config.toml
dataset = "scattered letters and digits in many colours"
encoder_parallel_block = false
encoder_moe = "top_k"
encoder_expert_mlp_ratio = 1
encoder_patch_size = [4, 4]
encoder_layers = 8
encoder_width = 192
encoder_positions = "conv"
decoder_norm_position = "pre"
decoder_activation = "geglu"
decoder_parallel_block = false
beta2 = 0.99
steps = 8200
lr_schedule = "constant"
Rows from expert 11 of block 3 of the image encoder, named by matrix and row number. Rows with one number belong to one neuron. Each number is 128 + 24 x the weight over its row's rms, rounded and kept within 0 to 255. All counts start at 0. Numbers have three digits each. After the name is the row's rms in percent of the matrix's.
# up: expert up (encoder.blocks.3.mlp.up, 16x192x192), inputs 0-95
# down: expert down (encoder.blocks.3.mlp.down, 16x192x192, transposed), outputs 0-95
up.121 111:143160201141145129131092185109119128151115148124100139104119131111138100123134150096104140155167105116140126151117122090095136090151134138117105119152101128071135147133119147123098140115145161098114083108155123129081120130144094115118118159133126143094112149119149138114054124125097144103
up.122 088:146141140117121122159118164214125155142140115120128107084114166092111143091133104149138081154186132094105136116098153133134126167160115133114157112148124105170121146145114136114103128104143137111123074113106117105131131118150163116131139144154142124134113123138138070152128107136125124134
up.123 101:135145166153090143151113103124124153116118123102116121109145110115126140151105147148164117112142092152116172121122124125110117163129082103148147100157066124094180157120171170102109140068145127112142138170135097150146118128125140134174134176126130124078108133138140123093065099066114139147
up.124 095:176127150155120125109046089145162116152152139132146126121171147125160122112116146149124140084140087135119154123087123109142127169153083089134122093159123122123106188173098101126116101112137160115136083156139130114105160098105176115131119139119138123126117079131120099167131127114131071141
up.125 104:166117099140139175149114145154133134154129144137112103103099163099126108077111160131127103152151130128112112152116132108116164086136116143073139140133119063142137118106125113125125132123134151133124132112122126135101136118152086133185142142156130078153166108136140147133116163115119142157
up.126 100:086114122144125142136172119131105127153125140126185071139160142112127110165139116134075101140165131133124108123088133129138155124157125096135145085146151114163132104112111134146147112152145150112123170107091180119126132215114126116141128105150109152134151113161132098153131145107147130146
up.127 093:137114133141113154102117124103107138122133158127134123180147117109096133168103136113137099084131106111145105164137136157167133101148150106156143109131115132119108189146177141127137123130171179122142156153124113123113149140137098129153113118141098133098149085141124133169131116120128080144
up.128 104:116116152130085126154080165172120145143117126129132129096100144098141143117129114116147135185138100126134143115120132140101145162153129144122090152143114130132156118133096133133122118109128118148120122091170116121074111121120173115192142125075136095112163151112093132104105122136136107112
up.129 108:193084111111117119100136139174108134143112141136137101118092128135099132103140109101178130153136133159138084119141137123167128114142129108141136130068147091174149097115156134116176111142131141110115142122092088129112093124132086187140106123169112094134146109129110103178146157152164153130
up.130 103:126150086137149123129171090119134164068160163130124106144115123119134121105090161152113111116117152099127124158133130114127092112128111113105091119091130127135104106085092112117150152144144157129153164111157140128153130143129121156164081121106076102131113092125105128117120177133115133127
up.131 109:160132125107132170165144116126122115142115148088129137098085149141112135138114126132157143155164145156104153164122096124130130151122111125109150165110116118027128145130094137129163105109149139109128155133151146153108152112145107151142137120118107147150100106135127187128142103101124146160
up.132 114:137120124103084171142079102151138109107120153167134123157132110116111149144112138137140072109112136169149139113140134144174116115177125105121132136145116121156082192168148115121143082134144146127117137128103119119143149123130135152124110104125096115130139156167119094176109088141068102155
up.133 093:093141150118125144164128150148125131136123163128137090116088125119113140131132117102123131130117096127111102096144091096102116155138087108121100116131140138152145105085108147130170127125127141165098185103123148130118136168099145162157105122093096117064149146121104170122108096069156141138
up.134 114:143074154163143139147109146102178117142138162119104128117157110107151114142118108160100149086129107118140120167058144119144159096132133073149130095164099106109122131151089133116109151110110164087134136116114130126108107116135138151153099104097131147090150133105109129088122147108128112144
up.135 102:134083123166160111169132179100116099123129110131188120135126098107113151109113138130156111091117113132164112121064149125123125162104115082145138140132120130140148110143100159172151106127121102162124128124137093099117070130097130117099118142094103167112114137126089109162134135117109119134
up.136 103:114122135126138111143132132173142128139110085090084124083140136115155136108139123128127104125133101108090108109146168139112118104153127135105127119117111072174117154097141121137113126130114157103115086123093100134140130173106091146105113128152158130130122154151126117155105120140147092170
up.137 103:134141131129118140138170142129174174146191112102101125130136138130137115113114134163142100123140156113110129110147130074085167105180135160132137152150102095098124156105122104120113156124171179097121164102176122146070131133106120152132108130127097117160147131134131141110088104100128106132
up.138 098:100146145168142129130134158179104134193135100094112143127124118117151159120150094125146138163141119157131119118148131139154141159191128160130162161163121159125101151148085140133095133149110130169109069138097127132133134126108165145109159114132149117131164152138116114140122118131127101143
up.139 106:116122112105169174129134138155131134114123151162104096113069164137071147115126132115150108147085127155123114132140063089143113134093101093117131171102152141158148133086164141103130132133125094170128109117124136116158109140130146123125124131113080183120146149140155132119097125116135196126
up.140 095:127114159146140132147141108128172159095112155110127123155152104114139145157114122173117120104140104144128124154117112108094125112149091093138122093167123148124172116115175107135130172093157073157119120162101105126105081145115149157169129144150119138113113095154131129129138106073129133165
up.141 100:095091155104146138138113171121150123133095133164136136124083131120088166126137148114154147145136082117102155119116144150129092121125096086137109131148111140131134108095093161118120157123108052144122121126123112123132089113123126167111116145139134173101128147128109076106143127117108153126
up.142 088:113117142121155127174137120132180118140104135141146118107065124113143138149122139170162133147088123170133142130103139137147091192160116094101140128143114140101129116104076125131159120101133151137155107125116126159129077092145140152104118155132144116072147117166090104143156149132100100165
up.143 086:154098066130129140151153068140089108131125129100180086100104119099134124121130105128131107122164113135197107109125116109147176141152142115134121101131153132146159095126100117134171106138149136122130126124094117150166126163159135165121116131127134126109117080153104091137092183106162115169
up.144 105:114096118127119117200142106106136127136128151104159111143152108102152113189123113115081109143185159161122141100110102101108128151127148118106149098102140105092154088092088180124145077137145133106132151132145159087139072157138092130120143105144145212121110146111119138122096149113135168162
up.145 105:188137133135120114156142126137113153125173115090162101163090098112106096142113128133150123144146161139102137112133081087122146127132151118126110179121124151098146146080095104124122153114134176112124174111186123138111146146125112134089094139106092126129147149131105162156113122095098137109
up.146 098:106129141152097163131052099129137145089133138146136110145144099092117124150110162124133133095124125134110098169140117110149136144139149111116132129147115125139092150192146102127122108118191167136148094154107125140148129142156132138117109129130135101139119072172139088159139140168094060129
up.147 112:069138122175114125155154116143093108176143124107155107120153121116125114148156102121105107151155130128141106159117116128153157130135130144135145106151188138152112103125106140104108134184148153141125143154095183141110129222133136114141125127132118128138114126154136089110136127113141128144
up.148 101:161106132152141150132073097165149137086142113123146115138126143103130113110115131149092116114114071097107166124108108073134137147115107093145091156102136113152099191146127056105112126122137143145157146152157146141125164127095135130124102128069085117124119111160109088164144103106084112142
up.149 108:120121112114129104139158157180114151148112149108109123023129183075149146103125111147114139138158130104106145146094135133134139173103117138080152136101122123132116152094134130126096172093119137139142056114108123136110105133137175133165146154121174105118126124129133122114109127140127161161
up.150 106:134119193122149132074114163108112107144091163076158121138089095141108115111137137102114176125129076098153108103136142149121113085134120072146139153121138145153161151080136130125115138135088083114097132150106094120114087133089086108106107139166106157073117180144111129152166134116134126122
up.151 110:125124198109134119151111151108107111126117157092128107111112149112135133148105134085120120157183095114111135125097136141061113134130116120121107110137124104082186135131091160106121122122149124119141105128139132121120135137121130130156152157119152167108125142129129138114145122141107160101
up.152 098:170131132151104124105119108132126184127134143112163106131116119113148157146096181140152131129144120144137136111100114111137145132128074094130116132144093125070122117140097183143147133097138138117143105115175119137093130121135124140147093133092116128113134131125113114137113150113112132139
up.153 096:152124125152108161185152152143104160095121107111151120145131162109138124099107128153124130195146090136106126102104114088125175124134094122160111156158142119141151118165111118116151136135128107138126148127124140126096142107087110152172132143113100119174100166121105118132103097115115125130
up.154 113:183125133123117147125106156141124109137152143126128129156077132128078096156134114128119107147122141142132130119151102083124150103134132128115115181141120128122142186103139099131137125125137160132137185138201133169092144128134115129096107135106075110126152126116136161107077102082086149104
up.155 089:128085145114150134141139141168157156146107145130165109132087118114101151166128159161146175135155107152122112135128130119127175168140099133113127176128138151108194125125102133097141143124130124122147140102147113124065091135130132134134106125123102136116107123129091135145133094125102142125
up.156 091:147142169138127146169099141158120098158161118115199106132111140089112120129118119121106126110165085104143184089109125113123125164136130123125146171120120133081111135128124118151134115117121155155162140119168154133097150135106108109081129115114098141104130065180117140170120118092083108129
up.157 091:143160108151138125101150151096130166151146133083126147085129166151126155121123147155164144141165135099079162154098109121151133125116094116104124116117109133104117108122119136140106141120139082113100114105130119132124146102087153111166168114136102159152084111141137162134150118104145160153
up.158 097:115057150103140167107116141166101139106103141135158123106062140117076139128123158112147154131159060111124145108108121145131085143117098090135103140117135162181150143082125102106109147115113047145138159135088119100124113112085131132130132132146107133139092160122108113172142126110113180132
up.159 095:124132129121150153098102118110128118143146225116151113173160121142122121185118143092127144103141131121117146146124123155157191105152138083093144106135131097090124172117129095144149108127167163079140131096118123114126150125124095146117152116181131112086134111166108167148127165131146108147
up.160 111:126112162147114162121118151132145156112120104105120101141100111120138135137132110146132105144147057132149108072117114143085100091150101132157083129171125143160142124103123142129138108129128084118094169124118112119126139128064105159131126137116107135128122169124105084133127129063122077111
up.161 109:191108090157162118181132152144115116087134136147166146133168159108120141097095188095105141141111130126133126110087144127129167150128119110148149182109145067134132147141136115095141146144157152160151125141127098140124132105112099157150103181101098136101099139128140119128117131133141166111
up.162 100:106128163142150151135132135132149118128105102128135127112065098128109140110120144177094173137163083124114142099129133130123126108120091100137123164134128137157148150084116170104113119136089097144099146163173117106112067122112111116105084139119109153080120151154078101131110106085117108125
up.163 091:093138154105105135107128118175094182145114151114133129122087128114105145135132140103148126116167128114116106178135134136155159140167145122140116120112129125156146126104140131102166135140180126136119095122110096132138127119148169137181119139151108094141086126115129089194162150115166151122
up.164 088:142131115130118129131120094157147184081160119126145107135116114109152130130133153153083138124114136135113101087160132128162146093173122147162119144094130115157113172117156112083127160117144137112117116132124100103114123142119075166135104145160149121152104146154120114146101153151164095139
up.165 108:086149118160112162127149105111137140072162182131094128130144142153102148132119148122103170082150135125177108150130164133124132156102118147123133148111115118118144132120209124101106111112115128181149089105030145139128084137137083157110120119131146164133139120158123132113150103109121104169
up.166 110:189122120128148177152128100125124075146117143098141112132098136111121120120086128110165138159160128143115166152136080143143165160129136116108155145107107118041118146119124112125136105107144143138142170126139136137111148108139073127141163131123112129120111112154110203171142139103169139154
up.167 090:153134120122146119194149148137137153101156121105121128112162111129153150110099121149108138141118139155135146111115113103073130152136117136115167150135099134119145135121093167133100133134160123128148089101159094113111091098130115153111112121150139126161104147125130131105123123114111126188
up.168 101:122121103126141142137109130131209094155078090154101126102087122125160148119138125177166106155128108145127130117111164174124096115132125120138109132117126124147115134141089169142124132143102113139106147094132125137145103116134127167132130121071123134103155130142090101115142112106117070138
up.169 105:137131177127160121071111140114115138157094160087154122155123079151126140135119126115095162115124133126143140131134135158158154123133117087128177168111137130112120170090136125142113129110085131102107112141108105111108115122126107119117105129149124145047151138152100160150131136138126115146
up.170 109:118121124120120133144120084147144094147095160092146114090107108106143120146143116121128173126112089127165110108163134124134141146110115135165162146092122151126156144142158144120165111122107120154157134142079128145123077146110118111112144151175145119102090131187081147120124156101165096142
up.171 101:123100141118171124123134123172133120133150154118162101107114162110116116104130156100095137129137097117105109133119121156149144117114100087126123120078143126142140118089112176114117186154155160144133088110114147138118133176098111151177117109163129119133158115172140152148171149104125180172
up.172 100:172143141131144175169141129118128114168131140102159121080132154138139186145118112121142128144143134116098183160121094127126140205112109147080174159112116114071110116102103179165122115113144139122150117111142156137119162135135129097131167114132113143132108094153127175116128145111113147188
up.173 106:145086126163108131171096120094108124149145102095128108135126120111135134120131098133150135075109108103137115158094146111128133105144127102142108119137115132099085116158100148116154126131118130155132137117121127101121135164107147124162147108085135120144113106101106102137158173115148087109
up.174 096:119155127164164157184138145135166150124177126117117113114129142138155163137133118161125107139163148114145143126129168117087169118185136171119150143149119098113109156114156103119145114116156130144127138114134113104083128150126119169124148135139103102159133139160109096140089123107135112133
up.175 096:147156126127129144104137151115134170134132150101108117096098169122128152113083151145129156169166135147097149151146125156111178143121110122127109139077113107073155084098140154152136149126150122098134135091189146145110149139116100144149120116098105138129131157142154186148130113126087139137
up.176 112:118116159105125170111121107103147115151107137102145118075113116140107145125133149137167119095122108149118136106064158120143118131130069080137144142142109107112151121133097152111140122145116150105111116113112123137130134125120118150137085115091105120116111087151139135097136151140141123148
up.177 107:085145131175108120140141134112134147116113122106100135055142130132133145118130116140106140122138132115091104211124162127142134161091130140074155137095117117115152122088183134133087148125153147161138078109064142124127040150147097119123150161098146170095123098129172124105112117136138116144
up.178 106:150136124122145152116102135159125146137112163141153125130081166131112130148136160143148113139105105171118134107139145094169138097154107105114108142141119112159134196163137101129120094130126097129111089122153094151137118140104163158100138113096089131084165073159137139147080108124094112102
up.179 099:175117165114165128150086106150111079142115131120123130169087139110102085140112170105127143158147118142111133128143080128133135129092135108127082147082139131098153133131130140102128090113157137147130141169165113135127153100133116117121109161125117175124105177123092186156132107101103184105
up.180 101:126132148143142153130128150112125155125145154128155094139121109154124145120119127127157132119129151154128115142118177091156139151135132106124119141141132105111125108080160099103102136108122146141109120127074116140071069123137122178123106134125137143129164098138105113142108140120127122122
up.181 095:142095124121121148179149128162113183063156166118125123158138157102128149135113154132106107122154084100118103097130134119081168111129110148146133105134133150155149151132163124077157148126167079161156142131121138103131142150103149161167140150112133166127095154134118118132138104089097104119
up.182 103:122163132143155140116055114108146119108106153135126120116132169117122143131103112112129120162114140135132140152143131084139154157143109127090115136115120085081145154112170080109154098134174142132143124112125126103106103149129095124113162111139095124083134099166146159121060119147104153118
up.183 112:158146132102124113116114142098125136137102154113148119106103174145134139110116174127161140125132121159104148162120120136141140139100093114092101134107112132083178152142141144159147143127161136125126078093168127142125137113145114114149111116084149157098106109145147221108133118141129166171
up.184 107:155141143141123143117068095147129077078112149133166117103141134114139104081085121089106144132109099094130180123125105127149142161102126122114092134125117135124078159160143066142139114115160151162147128148144151131136155096111115112098124154089081101109092078165127127155133140108109096143
up.185 095:113152141138120184122113119146134143050127149144154133111104162113108146155084128120118108115109119127121150137111173156132124135119090123135085118132103117116155132137144165159130130149178126142108109087146145104121138120124148168115129117099106153095117106163153103111113128125082098104
up.186 108:112136133160094126170136149089131173149166136107107114142151102126127129132126115158131112073160129125142121150110143120099143115133124134136127120120127155106168093110105231128129165110094094139098163127132114120127063158127133129163138146141148191130128126116134122080105131091102117122
up.187 082:139139127159151155148116137175103118136137112108139145126109121134128169122124109108148136150133118148137095104130131113134144162180114141134159173134104142146121193179098159087082106149133080195096078135104095107104088130094170157135144091121127138153136158129085088144129073138136097132
up.188 119:106126115140120107137151145090131137139145115093113131097111149125150116139132115104143154126204128049122114167107131127105147142107136134110123127103127113073175116090126154108104148142127111130132119098105126117099070152149126114146123151128136163137104112093132150088125150110151124117
down.121 112:128151111136122103124140097133116123110126125129154124138110119122123154153114160105136133161114115119131099086130152100148156133104130102136187143108146119126138093150140104177116099142162175157142096151105143098134105132188140133085128115118130111144134119121132127105133149135161141135
down.122 083:132115093150172088114129171147136139125153106117183160149176153122187120119152100131105115134071082120129152130127142160116089155132148165129116148131135123106126117129156147167138143156100131131140131136151123157142162119119170139127148103161129110145104095097073102145103140159073128157
down.123 092:181148137085141145087121101144131093102129136097134143094115122115111123100093127128155111123118132130148108124114121100075141138138073096120154145118097125117087106115137149076124085056137142095091093127118098103138121114123144115135167108134129151162167132124091130143105127111145114130
down.124 101:128097135094121150104093110114134108101097113109121128062094135133145110138144096135114141166137131145118124161107150108162146126106145109089115158103133146155149111148098152125156142084084095094111135133152125124140102102126118155131125150142113125108164146170092157083132134172125113109
down.125 091:144100103117147116151124101147152119106106152105177151120145121075146111145118152117104083110153119123100151104106151144139131133103154121094186138079134107139148122137122133136123134118155119109132110138149110116164093103155098124117125141118107162177098122144114130136129135121117124109
down.126 115:127112132132107093116104121122144150103167121139121089100125143107152160110091156167130113093150118103129130107145130110141116136127089149122096121110142107112150162110189125098170126105109115128139115152153037136151128169091069130145102113122178121087131107156128190159110117164126130145
down.127 103:136131092105194140103158140103151110130090132118102118085118118130113175126177174145149158145142154078102112143128139112094133136129102129117108128091113076116130131143121107107131121125092106110089122133143118117111097111142174102118130126137138129102097113131153141094121137110172173126
down.128 102:115129090144130121136172115130137124097110122175116128145144124142096129143151165092084155118090130160145104139126134164118105124111160179112140130114121131141114132136120153182121171143102155142121132140132157147131159081162137062139148146168137120124093121070185156110105135130164171129
down.129 108:150133117132133070158119093158105127113125149105168146117131109098183106153125135126109135142144102114090097101166138139112098099128141125113120141128120156144130149167133117110173140111134138103110126099144077106169139146171143166078107140139145119116084136135093115122119142116107105141
down.130 100:121111122150152125163130161134151122160133133095113110106084112151121137108118147165144109123173173166117134158098162111128131166126127114121109167124109110143160151150115101136106132134177090135111161097136101146110109121117086147159096121073090106163092118181124116124174078102122103119
down.131 107:066117119161109151131133161114096138179128090133157126145135096136130141117122118128108099079131137144164128148103135096119148147126157145126137150145186133165161118120133127110091137190132109160142166144085125105135076125096099140103117110106113098120159112123121103130164118114150137114
down.132 116:117125073152128127099140139130094126141115113190113165106128172148151134096142120113124089149166132142123114103161173126118140078112174174108111116106120118140123119158151112145153108140122119132098098126131132160159163098137151121123152102148116108091104128134126136123121117162125100092
down.133 082:109093098145092154157129134110149135117173156150137127118119112132138126144094168146103085097127131099173116104152129117087069164175164175114149100112106120137142144116149099137128165078138128172153118115113123161099121131142116127175160141113134196099114120115108164103103141103149157155
down.134 108:106113153164142127127093107136125160110159169141145104165115116085107073164122115093082097143122111099170121130128140136145165110155121139146077121133119176117134157145115136157132127115098132093152172148140131129115138133104069101119110105143133126088182113119129115113139149122139114091
down.135 099:122092147142155131143134116088131141160138156121174122145149130124154097150153160139095178103121146122159098142089101098123140128139097152101106106147147142145118119129103162113124132116107141121078123134134107105121073135104118106178102127140111148116159159128142134103137150136172139121
down.136 106:157156120137131125095131166143105073135115112101161146102137144123172103111117091118138134163153103120086110152126131139162154129093109087138109147121136115098142102152139164172129108128108144130094130118130136117135131145135153167097150080164090099136094132147123138129146105178075114102
down.137 103:121167174160132124096149075128100157104115159112135135172139125115091135152155157114151125117135132098123135101108128112117128098166151147165129109082104142147099135122124123149106114133164151126141131116136126148128155101135132073085140137130133114145130129133152109144115186104169150094
down.138 094:113165131162094113123125111143113185080167062132129138172171134136124127097129093130132108086131105137120120138121131130125122083099155152170111106144151129111115133120184149187144102157127174152127152171115134145124153150100103105118157105119146092123129091118123126157109101179092114106
down.139 112:101099082122094163143152129134142125107183140159134123139181148133159127148138147150094125089122133123106117111117126137106120141164200186140149095096098125172147146134134084114142161145139114155154123129116142160114137150124099141147129138096150147155149120146106126091118139153131123168
down.140 094:111134141104090157111103128135166103125126147114139093131109127090136112112092101144148111115121129137143178115095111120075138199131105110097163147125122130159144099102142137103127102102138075083148093109111117124115126149123115112152140150114151150144158146158081081139140122129088108160
down.141 104:108135102124088156138151125134112105132152149127144098123122129159151093151074102138145178098105139117145151144125114120138144128132185153121146158120129111155123131110139118114109136116098100119128153095095096090101079111136103127175096125065116103157162142137111138140151104130168102116
down.142 088:097150132141129154114104127135124110104164176142134098132154130132093133135103109122131107084155125151128137124098117112146129093117137167188106132125111093140113176136146148118098167112090133129119133141119114128092101123107099121163108076077120112106176113154126126123118105152128091088
down.143 090:141156150137115095111092084145111144110171161115109096105117126099129148184091142131116137106175116100121123132142121097121135152150086133105111109138126135076118147145160151092143152100118092134121126119124057127083105150100099176169099116157156102116113133138073161141133110122115119127
down.144 120:111108130132127109144088132098171115131159145142127110081141093122157160121139140173092155055107119114156092156118127087143106129123120143085127091113132125146142157142157138135126153100097108112092136115098044135158090157136104131152104123111172117085152135150135155091135146117121095145
down.145 108:086123135146103124088138159123134110165127155145110094111145100132100160104163158090111136136163105128144146080136155098125108107149136151142138099081131112157129115135118123149163113141138087131080113127126114134136129103107170078127118090140136128102136167142100134140134115114189111131
down.146 103:132109130097124131103127114116141086122083096147133150082102149123164093143156150122091172170128120105078113114140155130111132126101126117117114134080096112160115099183084132115142131120144106103084143105182132116142131122128168099092105139136084133137071137148115155078111140140160122112
down.147 111:124132129141106092134116116133118174081174083140155113116128146126126135098097146134128101075137117110129121131141115095125143115090097151112092102128148120117133137106192131120181111136134118148138123167146069146164130180079083144129129135135177105111122103137114186156125104165100130133
down.148 109:114103156129099137111089145118100080143117116134118129091134141151139104118129073086112142132128121152120152142118139114149102146132163137127141106099109110170133100135115127116141131128116061120101126091160132134157129128066159135136123117126104138114108186147104132104175111144148082119
down.149 097:144130060133136120133162146148156186103154134127143124125150169141111136148151123146134095129124163149085138173113155144126120121112177158113122148144142109128148141130142129127111151150164142130135188154178132162173153131128127160117145142140135111180076092131122098152118117193107140123
down.150 118:104155110114109199125163094126133122121097125125143137151133126117146116152112110121142124133118158149107157144124106143136140124091149132137177134119133083152123148088162155120091136144142153139151136138091155117137117137141123112158155135111108116154138110121149089131122143140133153129
down.151 112:115134104128110141143130116164157066153122107168097121118137108144117161127141161133110116131110132142127148124117138129200133145123166135089192125111140086145130109113194145145098124157141135170135112118080150117141140125175139151144129130145136090114142110111139128088106143136144112160
down.152 092:135142095109129145129133127149139126130119115089147129077097111109111158142123139144141113149153147134123109148110151142128097155134112096116136148113120130113143125152109147151089181106103120111085145078057093093080108096164126092178113114139128154120145107128135074095149109089146134151
down.153 098:102094114117182096144152111107114104162144109128156104106150129124132155083124174128091117107148093119151093119121078136130105146144095151114146099138147118129108122103129134084174131136150096144143123164158145110170148133082140118130137128149138148106085141113097181160126153094183163162
down.154 116:076116144160110140084134124136089142137146139175139085159166113141108132109146158100107143142127106154143144070139126117133119148154162183157122111086151146178113146131121117124156113171158118152116114136126138151134137090097124061106136116111134122121168143120138138145130111145183137124
down.155 090:084138142135151143114142127141139100104116130121118105100138100136141150104154132120108159145109121129135145111150155154072053110135134150134147125091125139155107124112086162106135165121081094109115105139104142130097128106110143075117140127121152166098169136128115166121089124125136097140
down.156 088:121122174098114129124097126145157113128111154112111083120096114178144122133097127148135096110143113146133136100123104124165093110116110065132108099141147110175138153091143117122168084132125076091104117148098102125162108161092129132132117099158149119120134150132116116138171117182114086139
down.157 092:132096107140138125106120172121127190127130124137101131129102143137130132119129088161110138121142180155111139168103122120118171129133113116097059140140150166125178136149087154102125145147177108137145139151149145158123109105117087165125106110108119126104124143109145136135164096134128153070
down.158 084:107103098125125138135185114123112101141115114131157126159132121187168123150108106147141120094068182138134136143142111158103090152109191145141148152114133097165130102100103151109085126152098156181146163092095131155086084148118116132153096147067121149166142125122117105138149116127164142115
down.159 096:109109125099126132119160148105172131131083108151069148117139152148115166116126147164134141144164156092100127148130148133151106122096103119118140141134115090117168137061145153083077145134127141090162126166125134154180124147142091107140106126133147145096137117105196135138095111137162149146
down.160 112:099119129141094113124187096118125096169163133138128114129156146129155067146099101116114108136167123080158161145129116108117134143114169103118168118118131111143151107093115149104105137147138121121178120134134138128126110133100140106129122127139104095118172153126126088173155092152142162117
down.161 116:134093156101167068144137120079129120130117159102131160142094112116150128136123120141137140144121147155119100145104112158113151146127080051125108138112142112124159148086134119089149077119125142114153137136089132104106089129129122128137094127135137170102122164157140151149112154079148162119
down.162 094:084104122119095173118194125133120123127168133151126087143153136136138085147106089134141153090135148118146161144076090130130117091116172147155153133127109115163143123079129142110117158136112136127156139140106142103116081125112119109141131116090124095151175114139138090139121092159167164097
down.163 094:117116107123183078097157125155120164149099130096126098098130135114159115103144152163120130135091141123149116106184169176099128149125127152114070136087142125133128130089135151088139151119117098113144132141153107141149111143076136116095125129150165188064093128132114132149131127122172128156
down.164 089:109155130114160130123137133093097064142124114130137125115130124115184106115145095126148118160126079085080107141117135147169137167130110073087127146125139125114141096135110154106126115156182093111140098083096119117147133157166166154086103109149141115140090176124134118138138132133115121147
down.165 116:089175153156147154169119143140139106121138165113138134086122132130147121153149110134114115094085139098102125143140176145142133138142147147137102125095114117173145116142180104113109160122138120135121124133095109148105130140123135180105159116119151110129067074154151121109094196070096101125
down.166 121:114107160145131139121107164109109113169116115098141115133120103127140154138093110136158091093150131088170143118116124077133113171128136111135151137159149118123174121090138108115094102153112113109144148140079091099140068132111105131132107100112118124116139150143139072139171120131150132125
down.167 083:117106142134173121121072066096161132094128125175099143144146087094090135105100150135116131093145124080140118130120110116164099121102097109172109112153149116092133120125139157110145118101167133120126106149100099124148094157132125137159104112111157191082156118082126146129129140144127131156
down.168 094:130129088145104115105146140137114135099161156146161114162138162106124082156106082114140140119183106121134124104105110107120139072117191143158117134114126135120129117139120140155136157130087154121111158133143128145154108110121136145127113087121090074139172126124110108153135081191136142067
down.169 110:109154106123132196096153127111141158127114102138105139135166140105116139139121087142140136145137155139107160146122108133122166118107142149143161118127123077143111158107175168130086120149151131131156134160093152125157111151135140120131154108145123114148120099125164095143112128149140150117
down.170 110:124156151124106150163104106133132120101131178099092128121121121112154127145102131165159089095155104105162139124139128121079130142142107129124103108151132122163109129134159129116156089106142109146137146132100108080110119132134116163164159148134150116080112103172105122131110143073092101148
down.171 079:126070099082109165132102171140138169124095145155124098112135182121181135150107175136096106081106123120136108110109114080089151149141125158109101116122115112149157134103147055111150151104162097137162121139123082116140124142123106131155096185099152140133120122124135136103112124157140144147
down.172 099:106096148155120163114139168104128139144147072126159144167156123146150110120106069162109117101090126131116146156079129100132105159105141108135134151152167120160173112122143124133092119178121126150147158146123152098125106131101094151104117122105110102142149093107132091127156097165110131112
down.173 108:146103142142119084106069100144112140130140124153178089121116121134126134129126136094065127110147095147145116109123108097157120106127122157112112117149151149151131128150087124146184153154139129129110136127191118122173151131086124150116100137125127124063175156144095186126178131137131104082
down.174 089:102126134141142151118167123146100131128142132097154105141193142070080123115141163107132126130110146109115135128093119106101123132128135151179156138083169104169122106119134175115076170117136130143106136118121134128130121121129126069116108141097134140138124111128137108143113135112148147128
down.175 098:104124161139091144072137170139152114153138086145109124167095105135137153081102132153108106131146133139102144086095159131139086123167146130164119137110138137149165129145111157134109151135166109135109115109146134131122118089130073095118104111072096111130159124141166116140155068143139154106
down.176 104:129114145119117144117125085172130137148119149113116124130112142147164118154135088151125091128151145143149128163122140108167111075131163117131084152154147139170132163101107147137085144152135132129154146149119103127122140151132110146110116125125136114144170143142129111119160066134116115099
down.177 094:136139086141121136151139145131115138159133126134137148081109198139161103109152094112115151121118140149092127155110152116113181140117119130106095140101123114119161132149152160140095143138098094103088180137153112143116156124118102142140160105136096078153096098139159116119125152086134129089
down.178 107:124123133180088120083122098146124144134156134155136123159168113149162101129157129132095128112140109136141112094105128134120087134138147167158118111087150143190117150141092145136146138157105138147096134139116162133113140098121109089150141115099152124122190122100119153114134086155162121094
down.179 099:109108132100145144135120197148153110177140113141132123116140086124153144109114154166085130117109120111125143109124105110100129165144135168117164114118138104185153126112145108097124192158146124147131118139133113113156104119134109118131087172097132156116114170126155133112140139069159142141
down.180 110:108157118089125159133142114146153115130104164138137114118124129118083118150138109116128112153107175146097152173134142157119112136175167150149126139105113093144103155113159091111094110115101136105141168097094091158101126132151127131112143098132151107116075073146114110131082161108125118103
down.181 100:124106154093112129105116152087137105147139116158136100139142125153127131075088138118154077087122095077114147081105095110127132151128119081115167129130141131183138117121153121113145119119163068114172115101148108129111172133086121141166142111098130118106105142121146114168146135115128136152
down.182 089:149091110137135183099150105111132123113114156152092105148146131109075179107132160129119104164130121122124134117120126101135169145142099104144139153104096124135145144165123127082112115112125114103163116116128116145074109107162115068170140145096129182090139123114161150134100113137163162127
down.183 105:106127127157117158085128163157143137143133139176120113128093145153119142095152113142127139114143111173135140104114125137131114153144115144141097162102149155175144125145113137125119130173168146141125135136136160127126142096108074127117132115087099107126154139113167159147151089104154156087
down.184 120:119103157116143177129076162091148049167128130125095117114119125143132130135105093116090119140110119130097140152119115110106111159145156111128113120107112084145140133133116099088114094119137069093141152126155133115133111132079151144124129100125105127092093151156125140103192125122122097119
down.185 084:139127133151081118111130147130098114182176163091120148129133108166167117083120131123136126102158133086115106103086143110182138165166148119122120149112139114159177128128130088124115102122101142149119103122107114107091100125143095131135124122078150041121147114150121097124136082126123140103
down.186 117:153109152119159100111085139080155098110155126116135130109132121149128135148103110121125129091122091116133128117106097121109147115096094096095123083132127149113172157150110172116152120121139073087128161157149098097167151131095131168150129118120137165078169161136130147119190145126136103121
down.187 070:121143124175151082153158122118103165125131072133111168192181134131147105114137099142151142118117138128145090135113127141119113106119177173166120121141177111094118110145112132168128128152133188157101145148140133154119117108098127098146138134123138111100099111113117096151101112155143170110
down.188 126:133119094130145108125097139157129096144141153160161104111108185117153106140147120098069144142105118144097084121157133132113159146138134143109098129105117143117128128178122154136151156131135111122108133120174137148137151116119143143117166131149127091102125142124129155113141152123133122080